{"patch_size": [2, 2], "steps": 11000, "lr_schedule": "cosine"}
Rows from block 2, named by matrix and row number. Rows with one number belong to one neuron. Each number is 200 + 30 x the weight over its row's rms, rounded and kept within 0 to 999. All counts start at 0. After the name is the row's rms in percent of the matrix's.
# u: gMLP up (value half) (model.blocks.2.mixer.u.weight, 512x256), inputs 172-255
# v: gMLP up (gate half) (model.blocks.2.mixer.v.weight, 512x256), inputs 172-255
# out: gMLP down (model.blocks.2.mixer.out.weight, 256x512, transposed), outputs 172-255
u.60,099,225,165,238,211,187,204,149,223,225,174,233,169,212,191,203,190,196,157,168,107,183,217,190,185,200,199,191,178,211,201,201,160,207,211,236,178,157,238,217,208,160,221,147,181,206,205,183,220,163,135,213,166,144,174,198,212,222,175,224,238,245,173,159,240,164,222,198,229,200,195,230,166,154,220,206,202,202,173,288,266,174,196,183,240
u.61,091,209,157,182,192,246,223,156,149,175,209,195,220,217,283,141,242,200,111,176,211,236,202,150,185,240,241,205,167,267,229,175,198,194,232,220,216,217,202,180,152,188,186,188,193,190,184,171,236,170,187,196,213,172,206,182,231,272,239,252,224,193,221,241,229,194,178,181,136,230,211,231,199,212,167,194,244,169,179,188,168,182,174,224,209
u.62,091,200,215,240,184,234,186,165,233,223,206,224,213,220,198,177,169,215,228,179,161,185,199,187,203,186,163,206,202,190,200,216,176,158,209,140,201,178,191,189,213,193,239,236,196,233,194,167,240,216,197,141,211,197,246,257,197,187,172,186,146,258,209,151,193,220,190,183,177,167,208,174,189,213,218,199,202,243,202,224,199,190,168,248,225
u.63,094,153,189,211,211,206,164,186,147,212,243,228,224,212,229,188,185,246,207,170,219,174,235,269,217,109,282,274,209,170,178,175,202,215,173,167,252,228,204,246,212,188,181,227,192,213,165,176,206,195,163,187,166,196,162,202,257,207,217,198,167,218,187,205,165,185,161,211,202,182,222,196,229,194,154,214,215,234,195,210,188,230,237,231,224
u.64,119,179,148,179,218,202,209,201,212,131,215,207,169,259,169,188,193,169,218,186,229,212,240,153,178,247,177,156,176,174,238,235,220,179,227,164,189,204,227,246,224,132,187,197,159,215,194,231,247,221,181,223,182,210,174,175,180,211,220,171,221,196,194,211,271,187,167,210,191,242,231,187,213,208,223,182,179,216,221,211,201,180,163,219,199
u.65,113,155,217,172,233,200,230,206,163,147,226,140,222,166,226,202,191,241,187,187,276,203,172,148,209,244,267,233,200,250,197,197,182,179,170,168,199,221,165,216,191,192,239,169,216,206,221,229,212,162,196,168,201,230,211,218,204,255,165,227,222,205,182,189,178,182,205,176,222,196,203,239,194,129,170,272,171,169,233,212,174,181,230,188,205
u.66,106,173,194,225,160,179,167,225,222,215,217,169,227,177,159,197,246,227,208,186,117,215,198,163,196,200,197,248,231,175,215,224,212,223,184,200,192,222,193,225,204,231,201,202,201,219,270,218,226,223,216,240,186,198,229,187,191,234,183,183,173,179,224,170,216,192,177,175,190,236,191,179,189,218,192,140,248,145,242,195,175,192,207,146,143
u.67,116,197,161,255,227,229,267,177,219,249,178,167,197,181,204,223,174,187,171,226,215,209,170,223,236,215,200,283,273,223,217,205,197,217,207,160,209,190,195,153,201,169,212,191,199,223,192,197,194,219,207,202,207,198,152,197,226,257,276,198,218,168,231,147,156,197,160,207,221,193,214,151,155,216,210,257,224,210,206,177,176,221,198,169,151
u.68,075,127,207,184,207,195,196,257,206,220,245,212,194,193,211,184,215,170,235,205,230,173,206,233,224,181,220,239,210,176,256,209,185,192,238,189,201,211,188,231,196,184,194,180,164,173,219,172,208,208,182,226,159,186,172,198,164,209,200,190,170,172,169,225,188,173,144,193,228,210,171,178,180,107,173,233,201,144,174,146,241,157,117,213,154
u.69,083,187,208,191,180,205,202,154,171,167,234,211,178,156,185,196,220,167,157,187,177,202,197,204,180,179,226,230,190,203,173,165,192,156,172,210,194,207,176,257,259,216,204,179,170,231,240,282,219,195,167,186,139,227,225,206,121,171,266,186,212,268,241,197,252,225,221,214,111,222,214,165,286,222,242,186,212,207,212,210,218,187,245,198,211
u.70,089,192,180,216,184,219,161,148,159,222,213,211,253,188,206,187,194,212,201,235,174,211,193,242,232,201,218,186,222,209,206,163,240,163,233,126,226,182,144,206,220,149,276,204,183,163,207,175,230,198,259,198,233,210,163,187,203,197,216,224,224,203,177,179,238,181,197,179,221,197,225,196,233,256,229,178,206,152,168,174,253,158,240,203,193
u.71,093,172,236,202,245,224,208,113,187,140,208,274,223,147,200,221,226,190,243,181,206,215,204,254,181,199,238,211,176,242,152,160,202,170,193,252,205,182,228,256,201,140,212,167,222,196,197,225,227,161,203,190,208,205,227,173,218,199,183,135,231,185,215,181,170,172,191,210,216,213,205,166,203,154,221,182,146,198,187,209,171,172,130,153,120
u.72,096,219,251,229,204,161,179,236,234,226,169,219,193,145,175,163,204,205,227,189,188,232,216,238,176,148,255,183,157,177,237,149,199,215,154,246,227,128,212,165,182,210,179,243,263,189,158,222,188,170,214,162,220,162,157,179,238,195,164,166,247,181,218,220,174,196,227,207,224,187,201,144,163,208,206,223,156,178,202,165,199,220,192,182,135
v.60,108,223,191,233,188,226,111,245,210,225,222,267,183,183,136,204,204,198,221,218,246,201,224,187,236,184,227,205,224,209,246,143,179,184,229,167,207,216,182,203,217,193,218,210,204,273,191,170,217,174,222,233,162,214,168,203,207,189,250,251,181,213,172,235,200,235,203,175,215,179,201,227,201,175,235,204,167,223,235,218,200,217,162,196,172
v.61,090,197,185,145,186,218,180,195,266,233,192,153,199,213,217,212,238,204,214,128,194,189,189,240,258,233,231,189,230,211,248,192,219,224,228,178,217,227,198,234,191,230,192,168,186,228,209,167,180,209,204,247,175,208,159,204,229,198,208,163,213,178,217,229,240,231,136,183,226,219,165,174,192,165,180,246,199,175,181,176,188,227,278,169,139
v.62,102,177,165,223,139,254,202,235,176,204,222,181,230,185,217,236,264,128,234,208,181,201,225,200,210,169,204,232,180,199,217,175,136,230,226,178,220,255,230,198,182,208,229,292,164,217,225,147,237,184,266,192,184,225,186,152,209,161,204,242,183,168,195,177,181,119,164,201,215,202,115,231,165,206,210,179,258,237,189,145,198,202,304,221,208
v.63,110,185,214,168,136,232,236,190,239,122,219,221,206,203,247,135,196,163,196,210,234,178,174,211,204,221,186,171,202,192,213,231,192,220,195,166,260,219,208,185,199,238,223,240,207,213,188,198,162,190,218,193,198,204,176,192,184,219,267,263,173,223,206,214,190,259,216,241,229,240,229,187,261,216,203,196,240,202,210,167,230,187,248,201,228
v.64,115,205,195,161,211,190,213,228,194,217,157,261,180,126,186,226,211,265,175,208,182,234,176,231,234,181,194,216,216,196,143,209,173,184,248,249,145,188,193,207,177,224,131,282,298,217,211,211,203,206,206,196,214,152,170,153,186,236,190,229,222,236,164,165,208,205,206,169,181,183,208,197,197,237,201,190,218,258,256,191,164,195,225,162,198
v.65,106,200,195,176,233,194,239,244,144,147,228,172,215,196,183,186,223,235,205,177,149,172,162,207,227,206,160,220,238,221,200,244,191,247,228,241,200,270,217,214,201,209,237,186,160,236,162,215,172,163,255,212,163,169,192,189,92,141,199,214,161,225,183,237,190,185,186,197,191,205,164,224,181,153,232,209,124,201,174,172,193,229,202,228,135
v.66,101,189,173,173,228,216,173,153,206,208,200,233,229,225,160,231,208,158,170,220,198,177,226,195,151,216,244,220,158,207,156,179,242,252,204,160,200,129,224,188,265,186,246,175,218,227,220,185,223,179,231,204,210,170,248,201,176,246,210,213,238,192,170,226,208,181,206,203,189,231,230,165,197,185,199,169,168,213,243,174,234,193,190,221,179
v.67,102,195,232,167,234,193,177,218,235,236,236,205,213,243,240,240,236,192,275,251,184,219,201,186,226,229,196,149,265,183,153,232,189,195,190,171,217,248,159,193,222,180,168,201,197,125,225,206,194,243,146,186,180,228,175,254,172,166,189,224,213,157,239,227,215,164,194,256,209,207,159,150,180,198,219,172,190,180,222,203,199,239,174,151,213
v.68,086,217,190,175,190,209,237,195,225,230,176,227,167,218,197,186,216,207,231,230,192,157,138,153,194,263,142,209,149,213,171,218,185,186,210,156,180,198,164,208,213,179,209,185,196,211,241,194,228,184,211,204,190,241,155,255,204,196,205,212,217,188,142,193,186,153,235,237,221,216,207,171,240,165,239,195,139,205,204,185,196,200,237,194,228
v.69,096,263,211,182,164,196,181,227,186,213,204,219,235,184,198,182,224,191,237,214,172,162,250,233,186,194,201,208,200,211,155,202,102,203,169,213,189,164,199,218,235,240,208,145,126,217,207,172,200,254,211,254,215,247,171,179,179,225,160,200,156,149,225,173,207,166,178,160,200,185,208,202,184,263,211,244,215,226,186,199,216,181,188,181,198
v.70,092,224,254,190,190,214,145,229,185,162,195,164,227,173,193,208,215,205,231,206,191,239,160,209,221,192,138,219,211,154,166,230,199,190,223,257,187,160,232,203,157,248,217,206,192,189,164,149,179,205,208,121,221,221,226,183,230,197,288,201,197,151,233,195,240,207,217,219,253,186,187,197,135,233,184,236,174,199,179,179,166,214,173,164,188
v.71,099,239,184,183,190,213,217,191,201,156,198,222,219,147,211,159,152,139,151,225,164,207,188,177,213,173,147,222,178,196,198,213,201,275,186,164,215,218,162,137,163,197,216,188,207,199,198,198,157,175,190,170,223,177,147,185,165,200,201,156,187,181,167,141,219,184,209,180,221,228,142,199,194,271,212,207,205,201,200,223,209,231,202,247,189
v.72,110,232,253,146,208,222,286,206,217,204,145,215,229,147,190,219,237,232,186,238,188,233,172,203,248,178,163,276,208,174,213,232,218,235,197,178,252,282,179,154,223,175,207,221,206,173,161,217,143,200,172,219,198,189,220,168,212,142,184,183,175,151,231,174,163,222,213,151,143,225,164,223,188,219,193,254,180,172,211,182,140,204,216,192,212
out.60,105,210,180,192,197,240,206,189,203,201,236,209,198,238,243,212,174,210,200,238,247,182,137,200,214,208,183,195,235,237,225,191,166,167,210,216,153,240,170,240,206,209,216,193,245,159,175,200,195,237,284,250,200,211,196,222,130,211,251,135,245,167,205,245,208,235,194,201,243,167,218,169,202,241,195,206,208,215,200,152,207,181,230,185,157
out.61,089,243,183,198,266,243,215,192,216,208,183,187,193,228,155,194,151,209,224,239,182,236,143,238,250,197,178,175,214,218,192,208,218,167,215,198,240,187,162,212,182,235,232,205,213,198,196,163,200,212,259,230,219,209,254,221,188,176,185,184,161,218,192,209,150,180,216,233,216,157,209,181,172,177,200,216,172,233,177,174,194,193,293,197,173
out.62,098,181,209,194,164,145,245,223,185,220,230,237,174,213,207,249,214,183,198,225,262,148,227,241,213,204,166,189,188,212,201,180,170,249,260,222,219,187,227,234,222,184,191,196,260,227,193,239,168,164,240,213,215,164,146,181,177,211,213,151,235,197,230,238,200,229,184,222,230,180,194,187,232,232,222,179,204,161,180,162,216,177,186,200,257
out.63,105,201,225,209,212,222,276,179,215,205,200,171,162,182,226,122,280,158,197,208,236,149,191,151,172,204,170,200,239,220,180,178,239,207,213,221,243,187,243,142,189,118,189,164,205,220,169,242,169,206,220,199,237,244,207,257,189,208,185,236,218,223,188,214,269,200,223,161,155,206,203,192,204,218,240,208,199,205,167,191,255,208,216,190,213
out.64,102,198,259,208,195,185,178,137,194,224,193,134,202,189,209,203,179,203,248,174,204,119,206,186,159,191,180,225,256,279,174,163,216,203,226,180,203,275,197,244,234,236,191,228,217,125,228,214,201,258,221,199,201,228,166,193,199,205,137,181,216,176,221,196,168,179,180,149,247,179,177,253,173,179,187,176,262,243,185,200,268,230,149,227,203
out.65,113,228,168,174,198,188,182,198,193,255,191,185,234,192,194,185,189,211,203,183,178,210,223,214,165,166,206,211,216,253,232,153,166,188,218,209,255,205,234,176,156,194,194,191,172,194,159,179,183,235,153,212,178,123,200,187,144,188,196,234,195,216,224,204,179,222,147,208,161,170,194,165,174,246,209,189,219,222,168,226,270,162,229,159,152
out.66,097,195,140,193,232,275,224,210,185,220,179,184,175,243,161,181,219,176,193,162,257,164,161,138,198,188,125,127,171,249,194,204,182,189,224,220,192,183,172,150,217,197,161,232,189,241,212,260,222,183,209,251,205,169,175,167,188,204,187,173,221,237,162,203,217,159,216,243,147,159,199,226,145,209,228,258,265,225,197,244,240,248,193,225,253
out.67,088,234,179,152,235,244,200,234,206,220,236,169,215,203,200,164,205,175,242,222,122,133,185,197,233,219,208,142,199,172,180,175,217,219,235,148,211,192,254,199,207,208,192,208,181,156,182,200,194,171,204,217,163,195,201,236,221,175,153,180,212,181,179,231,239,186,249,178,236,179,184,228,223,175,198,142,200,242,178,224,224,200,148,241,214
out.68,095,197,242,214,193,154,199,228,187,240,195,175,221,204,220,139,182,220,203,213,211,170,185,174,180,228,177,147,180,253,215,188,205,233,208,223,184,224,208,190,216,222,190,210,196,217,162,206,216,224,128,178,144,188,173,199,200,199,207,208,231,180,210,192,189,260,256,192,186,195,186,232,173,274,214,177,211,207,244,198,222,231,275,222,177
out.69,091,196,188,195,203,158,177,203,184,211,201,215,179,186,212,204,197,245,200,249,236,168,195,214,196,193,254,200,195,299,258,218,181,163,187,248,191,202,186,221,214,202,204,240,157,178,205,201,166,205,212,219,217,217,213,186,216,209,181,188,162,161,173,184,216,191,193,168,223,184,187,206,140,185,168,179,243,168,222,233,177,172,180,181,144
out.70,110,185,214,222,187,196,209,262,205,210,181,167,196,217,269,219,163,167,194,161,247,187,237,211,190,253,187,189,195,163,210,230,247,217,180,247,192,191,200,195,151,222,158,203,179,197,225,206,212,209,181,212,166,160,264,158,199,180,205,175,153,194,245,181,191,197,191,262,236,211,211,203,179,175,231,263,205,145,218,215,201,199,187,201,222
out.71,096,197,188,196,171,149,142,257,223,222,235,172,202,223,225,212,195,178,201,209,182,260,239,208,209,179,222,163,178,178,273,192,179,219,148,187,199,215,174,164,142,236,147,208,235,207,218,215,152,223,154,193,242,167,189,203,223,214,243,227,207,207,179,174,161,211,197,233,197,215,178,196,152,210,153,194,226,173,208,208,220,225,314,219,177
out.72,110,177,202,216,207,207,241,258,158,207,203,208,229,186,226,178,201,168,182,186,216,186,186,217,188,236,179,208,229,212,220,193,179,179,198,159,195,219,216,190,194,211,209,164,208,176,193,149,216,167,169,204,218,196,192,180,167,159,200,256,182,242,216,205,171,202,208,184,222,218,198,263,191,206,182,152,164,188,200,197,157,176,188,259,293